config = dict(
    model='audio frame classifier',
    dataset='single English command words and digits, spoken by a formant synthesiser in many voices',
    train_examples=78125,
    gain_aug_db=6,
    n_mels=80,
    hop_length=160,
    input='log_mel',
    spec_augment=True,
    win_length=512,
    num_classes=41,
    output_stride=2,
    arch='crnn',
    norm='batchnorm',
    hidden_act='hardswish',
    depths=[1, 2, 2],
    kernel_size=3,
    stem='single',
    widths=[128, 160, 192],
    rnn_width=192,
    rnn='gru',
    bidirectional=False,
    rnn_residual=False,
    rnn_layers=5,
    optimizer='soap',
    beta2=0.99,
    learning_rate=0.0047,
    beta1=0.9,
    shampoo_beta=0.99,
    eps=1e-08,
    precondition_frequency=10,
    max_precond_dim=512,
    merge_dims=True,
    one_sided=False,
    adamw_lr_other_params=0.00086,
    max_grad_norm=3.0,
    magnitude_pruning=0.3,
    max_steps=4000,
    batch_size=64,
    epochs=3.3,
    lr_schedule='cosine',
    final_lr_fraction=0.05,
    warmup_steps=80,
    weight_decay=0.2,
    adamw_weight_decay_other_params=0.05,
)
Rows from block 3 of a small audio frame classifier, named by matrix and row number. Each number is 200 + 20 x the weight over its row's rms, rounded and kept within 0 to 999. All counts start at 0.
After each channel's rows are labels from the 100 clips, of 14976, where the channel reaches its highest value: "responds to" is what is common among them. Only what is clearly more common there than usual is listed. The data: single English command words and digits, spoken by a formant synthesiser in many voices. In brackets: how many of the 100, against the usual share in percent.
# conv: width-3 conv (model.blocks.3.conv.weight, 192x160x3, each kernel summed), inputs 0-79

conv.171,185,200,182,179,202,200,222,240,180,180,200,217,188,193,206,200,201,199,166,227,219,215,221,227,188,258,226,192,197,239,239,192,218,215,221,215,190,213,203,210,196,175,159,245,205,191,197,207,203,209,172,205,194,226,191,219,200,182,199,221,222,187,182,234,202,195,171,214,201,197,198,177,193,160,184,209,165,191,172,208
responds to: /ɛ/ (71 vs 15.8); /s/ (42 vs 19.7)

conv.97,246,241,168,204,208,196,190,196,200,235,163,204,211,171,233,182,212,200,205,223,153,193,222,185,260,192,215,250,226,197,212,210,228,176,201,187,190,197,194,193,220,188,231,198,197,200,154,159,179,225,212,193,222,183,195,209,185,189,194,240,200,220,198,206,195,215,152,172,166,190,205,215,197,235,203,213,203,165,177,220
responds to: /ɹ/ (82 vs 16.1); /t/ (51 vs 22.3); /i/ (36 vs 4); /ɪ/ (31 vs 8)

conv.7,222,205,194,223,181,194,238,188,198,207,225,187,219,206,173,175,162,189,183,209,199,195,226,208,170,191,210,194,203,200,232,210,203,166,222,220,258,192,185,196,207,190,234,204,200,181,180,188,190,203,225,197,196,172,193,203,203,198,155,235,164,190,183,175,191,211,174,209,200,261,175,184,215,199,237,179,201,183,206,182
responds to: /t/ (68 vs 22.3); /k/ (37 vs 15.6); /ɪ/ (32 vs 8); clipping (30 vs 8.5)

conv.78,170,202,184,214,202,181,184,209,154,226,185,172,192,170,200,188,199,204,183,213,193,200,167,242,209,191,169,228,210,190,179,184,248,200,227,196,186,188,225,185,172,206,201,184,211,181,174,191,202,184,234,161,199,179,234,202,205,176,176,203,170,186,207,199,202,218,180,204,203,215,219,129,191,203,221,186,166,169,187,218
responds to: /ɹ/ (54 vs 16.1); /i/ (42 vs 4); /θ/ (38 vs 4.2); word: three (32 vs 2.1)

conv.10,208,177,175,208,226,205,170,202,153,196,236,209,200,234,171,200,233,200,195,216,200,197,202,226,210,207,231,197,222,168,176,188,204,217,201,213,192,200,199,181,229,170,181,190,184,201,228,189,163,187,248,195,241,213,200,192,166,140,213,171,166,190,227,232,200,191,199,215,240,180,217,195,195,191,187,196,233,200,200,182
responds to: /ɛ/ (46 vs 15.8); clipping (30 vs 8.5); /j/ (25 vs 5.7)

conv.187,202,211,187,200,156,220,217,190,194,233,177,225,210,192,186,183,182,224,190,192,219,208,175,224,236,206,207,174,179,203,174,187,199,200,186,188,122,210,195,216,200,186,194,178,225,192,199,173,203,174,229,171,206,205,247,224,225,224,230,208,176,230,208,213,188,187,187,189,215,170,191,198,200,192,163,259,187,200,203,213
responds to: /t/ (94 vs 22.3); /s/ (47 vs 19.7); /ɑ/ (39 vs 12); /u/ (26 vs 5.8)

conv.41,222,193,167,225,180,208,189,212,174,162,193,178,198,207,222,203,187,164,214,166,211,211,205,196,166,207,204,182,194,167,220,218,208,219,202,212,199,187,209,200,210,193,191,175,173,204,190,206,182,200,200,169,183,217,213,198,208,212,208,198,202,207,224,213,220,185,198,230,161,211,218,167,233,173,213,182,210,227,215,183
responds to: /k/ (54 vs 15.6)

conv.15,194,231,205,193,218,224,166,213,206,226,198,209,197,198,223,205,197,217,241,191,237,224,191,206,209,165,193,202,209,192,149,179,244,208,213,192,205,205,222,206,230,203,229,178,214,204,204,212,178,184,197,200,214,151,174,244,196,181,163,221,180,167,222,204,205,213,202,189,200,217,184,192,173,233,195,227,200,212,186,215
responds to: /ɹ/ (40 vs 16.1); /ɪ/ (38 vs 8); clipping (31 vs 8.5)

conv.148,231,195,195,173,177,200,237,227,196,194,195,208,193,211,208,182,167,197,203,171,236,208,241,200,174,196,212,173,205,185,194,219,207,170,195,230,234,225,163,254,181,263,167,210,214,201,208,202,201,226,207,208,216,164,200,178,197,212,201,197,214,195,187,208,210,197,206,200,205,180,191,171,199,206,228,187,212,203,214,230
responds to: /k/ (90 vs 15.6); /s/ (46 vs 19.7); word: call (30 vs 1.8); clipping (29 vs 8.5)

conv.119,201,191,190,189,239,193,173,185,192,226,220,217,200,168,223,204,190,229,191,176,206,210,185,203,212,214,212,186,176,230,201,212,194,189,195,224,214,196,206,197,200,179,226,200,219,183,225,198,225,184,234,201,205,208,228,237,191,179,168,200,184,169,201,171,161,175,166,209,203,197,196,181,187,198,193,212,219,200,192,175
responds to: /ɑ/ (64 vs 12); word: on (36 vs 2)

conv.151,182,260,199,200,211,239,221,210,192,216,197,191,194,182,188,190,163,222,229,212,203,194,264,221,176,236,165,182,193,180,228,219,146,229,212,210,237,219,198,235,197,219,173,210,203,187,204,199,209,216,225,206,182,188,203,214,192,188,189,200,216,192,195,219,169,184,230,194,187,214,193,208,192,176,204,199,215,200,196,196
responds to: /s/ (60 vs 19.7); /ɛ/ (45 vs 15.8); clipping (29 vs 8.5); /f/ (29 vs 12.1)

conv.145,200,186,196,221,186,206,186,194,202,153,207,209,234,208,177,201,243,180,191,200,202,203,176,192,203,214,195,200,229,185,204,235,197,204,182,226,230,188,201,217,192,184,188,153,198,213,193,164,186,197,200,224,208,215,176,202,220,206,206,234,211,186,195,174,245,175,188,197,149,209,199,200,179,174,238,220,205,200,242,220
responds to: /t/ (54 vs 22.3); /ɪ/ (48 vs 8); /ɹ/ (48 vs 16.1); /i/ (42 vs 4)

conv.173,210,232,204,197,162,231,233,213,207,228,239,199,185,202,213,146,219,207,195,216,186,168,214,210,170,207,189,218,218,210,188,177,189,212,169,184,210,182,216,202,214,196,211,202,184,192,199,237,172,214,204,140,200,211,199,228,154,212,202,215,225,216,202,259,170,200,204,182,183,200,166,198,200,200,175,198,195,196,176,193
responds to: /ɛ/ (73 vs 15.8); /f/ (70 vs 12.1); /t/ (53 vs 22.3); word: left (52 vs 2.2)

conv.185,203,212,185,197,204,223,235,181,187,181,195,204,202,185,180,212,179,191,219,272,187,195,180,179,191,179,244,190,176,208,230,231,183,196,203,201,190,184,217,208,212,181,159,176,212,242,196,194,181,218,194,173,195,214,194,222,200,213,210,193,218,167,204,207,194,251,198,184,247,196,184,214,172,173,219,150,233,154,165,204
responds to: reverberation (72 vs 34.6); clipping (39 vs 8.5); pink noise (31 vs 13)

conv.161,153,155,199,195,217,203,181,160,208,181,197,209,207,201,192,173,178,218,197,217,213,214,167,182,195,227,225,212,198,200,178,162,187,207,171,212,178,200,200,177,192,172,163,196,210,198,239,192,190,189,208,244,179,178,199,202,194,206,202,151,165,186,223,205,204,178,213,186,219,208,212,203,204,206,189,171,220,215,204,206
responds to: /ɛ/ (51 vs 15.8)

conv.159,202,176,237,164,205,232,168,211,161,185,188,170,222,191,200,194,222,201,221,183,229,201,215,213,200,204,232,215,180,167,187,191,215,201,220,224,172,226,157,197,218,201,205,206,183,218,197,188,218,179,180,224,190,210,176,191,220,183,197,196,230,181,200,195,196,187,151,183,195,201,210,183,186,173,228,183,215,216,180,224
responds to: /k/ (41 vs 15.6); /oʊ/ (36 vs 16.4); /g/ (25 vs 2.2); word: go (25 vs 2.2)

conv.37,181,187,207,221,200,202,252,184,180,200,212,199,185,222,185,181,196,212,200,229,211,185,218,199,192,163,199,212,227,205,191,201,164,209,180,233,199,191,206,184,208,220,205,217,200,221,200,218,200,189,190,205,210,212,183,141,183,217,278,222,185,191,179,185,201,187,229,173,212,210,221,186,226,190,197,191,209,206,228,247
responds to: /k/ (57 vs 15.6); /ɪ/ (35 vs 8)

conv.113,208,132,178,224,194,193,187,191,184,199,183,188,192,224,188,205,217,185,172,182,179,204,229,200,207,200,214,231,166,205,190,159,189,221,232,194,223,217,163,254,185,202,237,194,177,197,229,222,204,194,204,193,217,193,191,190,171,218,200,221,186,230,184,215,208,202,183,200,217,195,201,183,194,234,215,183,204,194,190,198
responds to: voice: child-like voice (59 vs 25.1); clipping (47 vs 8.5); /k/ (38 vs 15.6); mains hum (33 vs 12.8)

conv.172,180,200,173,208,239,251,150,191,203,173,223,189,169,229,191,169,214,212,215,192,166,199,187,189,187,199,215,218,184,184,223,196,243,191,181,180,141,190,209,231,200,187,205,184,182,177,194,213,215,183,200,177,196,198,166,191,200,197,190,197,224,194,206,200,198,216,183,206,186,210,220,211,204,229,199,208,162,196,231,208
responds to: /t/ (59 vs 22.3); /eɪ/ (34 vs 6.6); word: eight (34 vs 2.3); /i/ (31 vs 4)

conv.30,183,216,168,173,200,168,225,147,217,199,169,216,210,199,212,186,176,168,183,205,201,186,223,202,180,207,221,196,201,213,173,203,208,148,202,181,192,190,188,171,187,191,193,207,175,196,200,186,210,207,229,181,223,195,180,177,200,176,168,200,171,179,187,206,198,201,200,203,215,166,216,214,176,202,192,192,218,223,201,160
responds to: /t/ (63 vs 22.3); clipping (33 vs 8.5); /d/ (27 vs 8.2); /aʊ/ (26 vs 4)

conv.114,205,166,169,193,183,171,196,198,200,211,215,181,185,199,199,200,221,204,205,197,187,200,206,175,167,208,223,186,236,179,193,185,183,191,201,200,217,198,216,181,210,169,200,178,172,186,206,175,212,211,184,191,220,203,194,210,187,196,199,171,186,186,188,203,197,228,177,202,200,211,226,201,188,195,200,230,192,198,189,166
responds to: /ɑ/ (62 vs 12); clipping (30 vs 8.5)

conv.75,218,210,234,174,197,183,223,202,214,175,186,217,199,207,198,238,212,206,238,190,223,158,217,225,175,200,212,196,220,197,206,230,223,227,200,205,164,199,232,224,197,217,172,191,185,202,192,208,222,194,211,196,212,185,197,169,188,236,178,192,181,199,190,216,174,182,166,149,175,229,173,219,218,188,182,200,183,201,201,223
responds to: clipping (55 vs 8.5); /k/ (47 vs 15.6); /ɪ/ (27 vs 8)

conv.72,195,208,200,219,209,201,177,205,194,188,182,195,212,206,200,179,236,245,240,217,223,202,192,170,210,173,223,235,194,176,220,195,207,192,222,178,190,197,198,210,191,210,224,214,164,213,198,186,188,222,218,173,212,223,187,187,201,226,202,188,161,207,200,226,218,200,194,201,183,200,216,215,193,198,202,172,182,226,225,245
responds to: clipping (67 vs 8.5)

conv.71,213,183,221,253,231,181,188,224,179,185,214,213,167,209,226,176,197,153,200,182,205,188,188,239,192,203,195,201,211,208,206,220,168,161,228,218,207,210,200,186,216,207,188,215,180,218,212,226,193,213,173,199,209,163,204,199,230,166,193,252,212,238,180,202,179,210,191,220,226,214,196,159,234,193,196,216,196,188,198,200
responds to: /d/ (49 vs 8.2); clipping (46 vs 8.5); /aʊ/ (42 vs 4); word: down (35 vs 2.1)

conv.184,196,168,201,207,200,200,171,189,177,174,219,232,193,191,210,217,202,207,205,246,209,178,203,218,175,220,206,233,221,188,168,190,198,200,172,189,153,173,221,191,198,198,203,189,192,206,177,213,200,203,222,232,170,196,211,173,216,210,185,200,158,189,228,185,157,217,213,203,179,174,208,170,200,207,215,232,228,195,187,200
responds to: /p/ (62 vs 17.8); clipping (38 vs 8.5)

conv.8,160,186,178,192,224,211,204,207,198,199,214,176,199,189,239,208,230,208,208,224,193,220,237,190,202,177,194,227,189,184,244,211,208,164,177,217,188,207,168,192,233,186,211,185,178,232,209,193,213,185,174,154,219,201,194,209,194,216,212,210,184,194,178,243,196,234,194,202,218,222,213,199,161,193,212,209,234,213,193,230
responds to: clipping (42 vs 8.5); /eɪ/ (27 vs 6.6); word: eight (25 vs 2.3)

conv.79,191,192,173,195,198,210,208,204,169,167,208,191,198,166,212,193,171,207,188,218,220,205,168,180,179,184,205,188,169,195,200,177,200,193,203,200,189,190,199,206,188,218,171,217,241,199,160,208,235,199,212,197,224,164,233,190,211,257,168,227,220,168,200,175,190,188,205,195,230,234,186,213,214,187,216,185,154,195,219,215
responds to: /ɪ/ (36 vs 8); clipping (32 vs 8.5); mains hum (32 vs 12.8)

conv.6,174,197,188,185,193,203,209,182,183,228,227,180,207,183,223,209,180,197,213,213,176,201,190,211,173,196,185,231,224,202,222,200,214,183,220,200,204,221,202,215,245,211,234,224,209,175,195,201,218,198,201,178,192,209,200,192,218,193,192,196,183,183,217,166,193,258,183,212,187,184,251,191,230,195,194,200,197,174,171,158
responds to: /p/ (94 vs 17.8); clipping (27 vs 8.5)

conv.1,209,223,173,224,207,211,225,187,203,230,184,211,199,220,208,203,198,210,165,169,196,185,226,205,138,199,176,217,184,180,221,178,167,196,231,210,196,203,200,210,200,199,230,202,223,226,202,204,184,226,221,166,200,191,219,221,204,174,185,226,209,213,211,208,184,189,179,200,191,204,188,200,251,185,222,200,230,195,176,184
responds to: mains hum (34 vs 12.8)

conv.147,183,237,171,185,204,229,232,227,219,208,208,197,245,183,141,210,212,212,202,239,190,207,208,192,200,213,160,229,195,177,214,157,193,189,213,210,215,181,199,206,205,194,174,200,231,206,202,198,180,190,205,186,211,169,219,199,192,205,151,227,222,201,191,222,208,217,183,203,237,187,173,172,206,142,205,174,219,173,207,210
responds to: /s/ (53 vs 19.7); /k/ (48 vs 15.6); clipping (39 vs 8.5); /j/ (31 vs 5.7)

conv.14,209,220,259,170,207,208,169,167,220,219,178,209,185,189,224,188,196,204,216,213,206,198,228,170,198,236,188,193,185,201,195,213,211,229,169,190,188,211,195,159,191,218,220,203,173,190,192,234,205,158,195,207,179,200,195,214,200,212,198,218,191,181,195,213,220,191,183,195,185,226,169,215,178,186,174,183,197,197,184,197
responds to: /ɛ/ (38 vs 15.8); clipping (25 vs 8.5)

conv.153,182,200,179,199,201,222,204,231,187,174,169,201,200,197,199,200,209,231,159,212,203,172,225,225,181,203,215,202,200,205,211,224,164,151,180,193,233,168,211,230,216,181,199,194,216,201,202,204,220,193,185,153,200,190,220,200,187,186,215,202,169,212,208,223,196,203,233,194,175,204,223,217,172,209,219,188,178,215,162,175
responds to: reverberation (65 vs 34.6); /p/ (40 vs 17.8); mains hum (34 vs 12.8); clipping (27 vs 8.5)

conv.9,190,206,171,211,172,207,212,200,225,187,217,196,192,200,212,212,199,199,200,205,167,227,200,200,166,183,219,159,170,190,199,193,185,227,174,216,199,200,211,208,170,212,188,228,179,229,182,217,200,200,207,208,165,216,217,172,230,177,195,217,238,200,240,246,198,165,173,209,207,225,202,205,217,195,229,210,226,196,196,204
responds to: /k/ (97 vs 15.6); /l/ (61 vs 27.9); /ɔ/ (47 vs 9.8); word: call (47 vs 1.8)

conv.33,154,221,187,183,189,220,213,196,193,236,201,177,211,189,203,209,200,198,209,177,151,212,189,222,202,241,200,174,203,201,212,195,209,220,179,167,197,186,198,201,219,214,208,189,232,207,199,189,204,198,210,196,188,236,179,188,226,180,159,203,208,213,188,199,240,220,175,192,174,160,240,197,192,250,202,242,166,217,196,135
responds to: /ɝ/ (54 vs 16.3); /ɹ/ (47 vs 16.1)

conv.125,188,226,184,158,216,218,179,212,197,197,168,231,212,162,198,193,225,190,239,247,201,234,210,188,208,193,243,217,197,194,242,200,185,192,197,221,181,179,230,214,199,200,200,172,199,206,210,207,191,231,200,173,223,196,200,204,172,183,201,219,194,226,218,192,205,200,177,225,215,212,178,228,210,200,214,192,214,188,196,227
responds to: clipping (41 vs 8.5); /eɪ/ (36 vs 6.6)

conv.146,206,183,176,225,177,188,200,192,192,197,174,219,232,214,175,226,205,197,206,210,219,196,200,215,211,163,185,237,199,194,190,186,174,215,179,241,197,216,222,218,177,185,207,204,193,180,197,206,175,162,200,200,219,192,247,192,180,206,225,190,193,205,210,187,231,197,191,215,209,178,199,179,170,190,198,202,189,259,184,220
responds to: voice: child-like voice (52 vs 25.1); /ɹ/ (45 vs 16.1); /i/ (42 vs 4); /θ/ (33 vs 4.2)

conv.111,217,218,219,191,189,214,179,205,208,198,252,196,173,238,219,228,193,202,194,159,200,226,200,200,151,190,203,202,171,210,174,185,196,219,193,184,201,179,207,214,218,216,209,209,195,209,193,215,197,204,189,186,178,190,201,212,201,202,199,220,222,198,200,227,211,147,171,198,200,214,193,235,204,188,192,151,153,200,194,182
responds to: /ɔ/ (77 vs 9.8); /f/ (53 vs 12.1); word: off (53 vs 2.1)

conv.69,214,156,208,202,205,198,228,207,196,181,226,244,201,176,196,212,198,207,204,192,192,202,183,200,209,195,219,240,216,196,210,205,178,206,206,213,197,194,180,223,167,218,183,200,203,202,162,195,223,206,180,227,195,226,212,195,202,236,252,165,240,202,225,189,173,179,188,197,201,195,198,180,225,180,221,188,168,214,233,200
responds to: /k/ (100 vs 15.6); /s/ (58 vs 19.7); /ɪ/ (42 vs 8); /æ/ (31 vs 6)

conv.24,203,206,207,177,188,238,185,182,183,220,192,215,228,203,205,195,214,188,211,200,193,206,200,173,194,196,204,194,175,204,205,216,210,218,169,232,221,201,229,193,207,209,207,177,183,206,197,208,155,191,178,172,171,200,176,215,168,205,179,196,188,209,240,219,181,196,163,243,186,159,187,189,218,212,214,222,203,170,196,223
responds to: voice: deep voice (51 vs 24.9); clipping (41 vs 8.5)

conv.138,169,168,156,185,210,221,225,208,216,216,203,208,158,222,215,205,181,190,204,211,205,167,202,178,163,194,221,179,167,199,199,182,206,218,201,237,212,172,171,203,215,224,186,188,182,228,192,222,176,219,189,155,207,182,222,215,173,203,170,194,222,164,169,214,192,207,169,174,202,215,212,200,225,182,214,185,183,200,262,234
responds to: /i/ (41 vs 4); /tʃ/ (36 vs 4.2); /eɪ/ (31 vs 6.6); /dʒ/ (25 vs 2.2)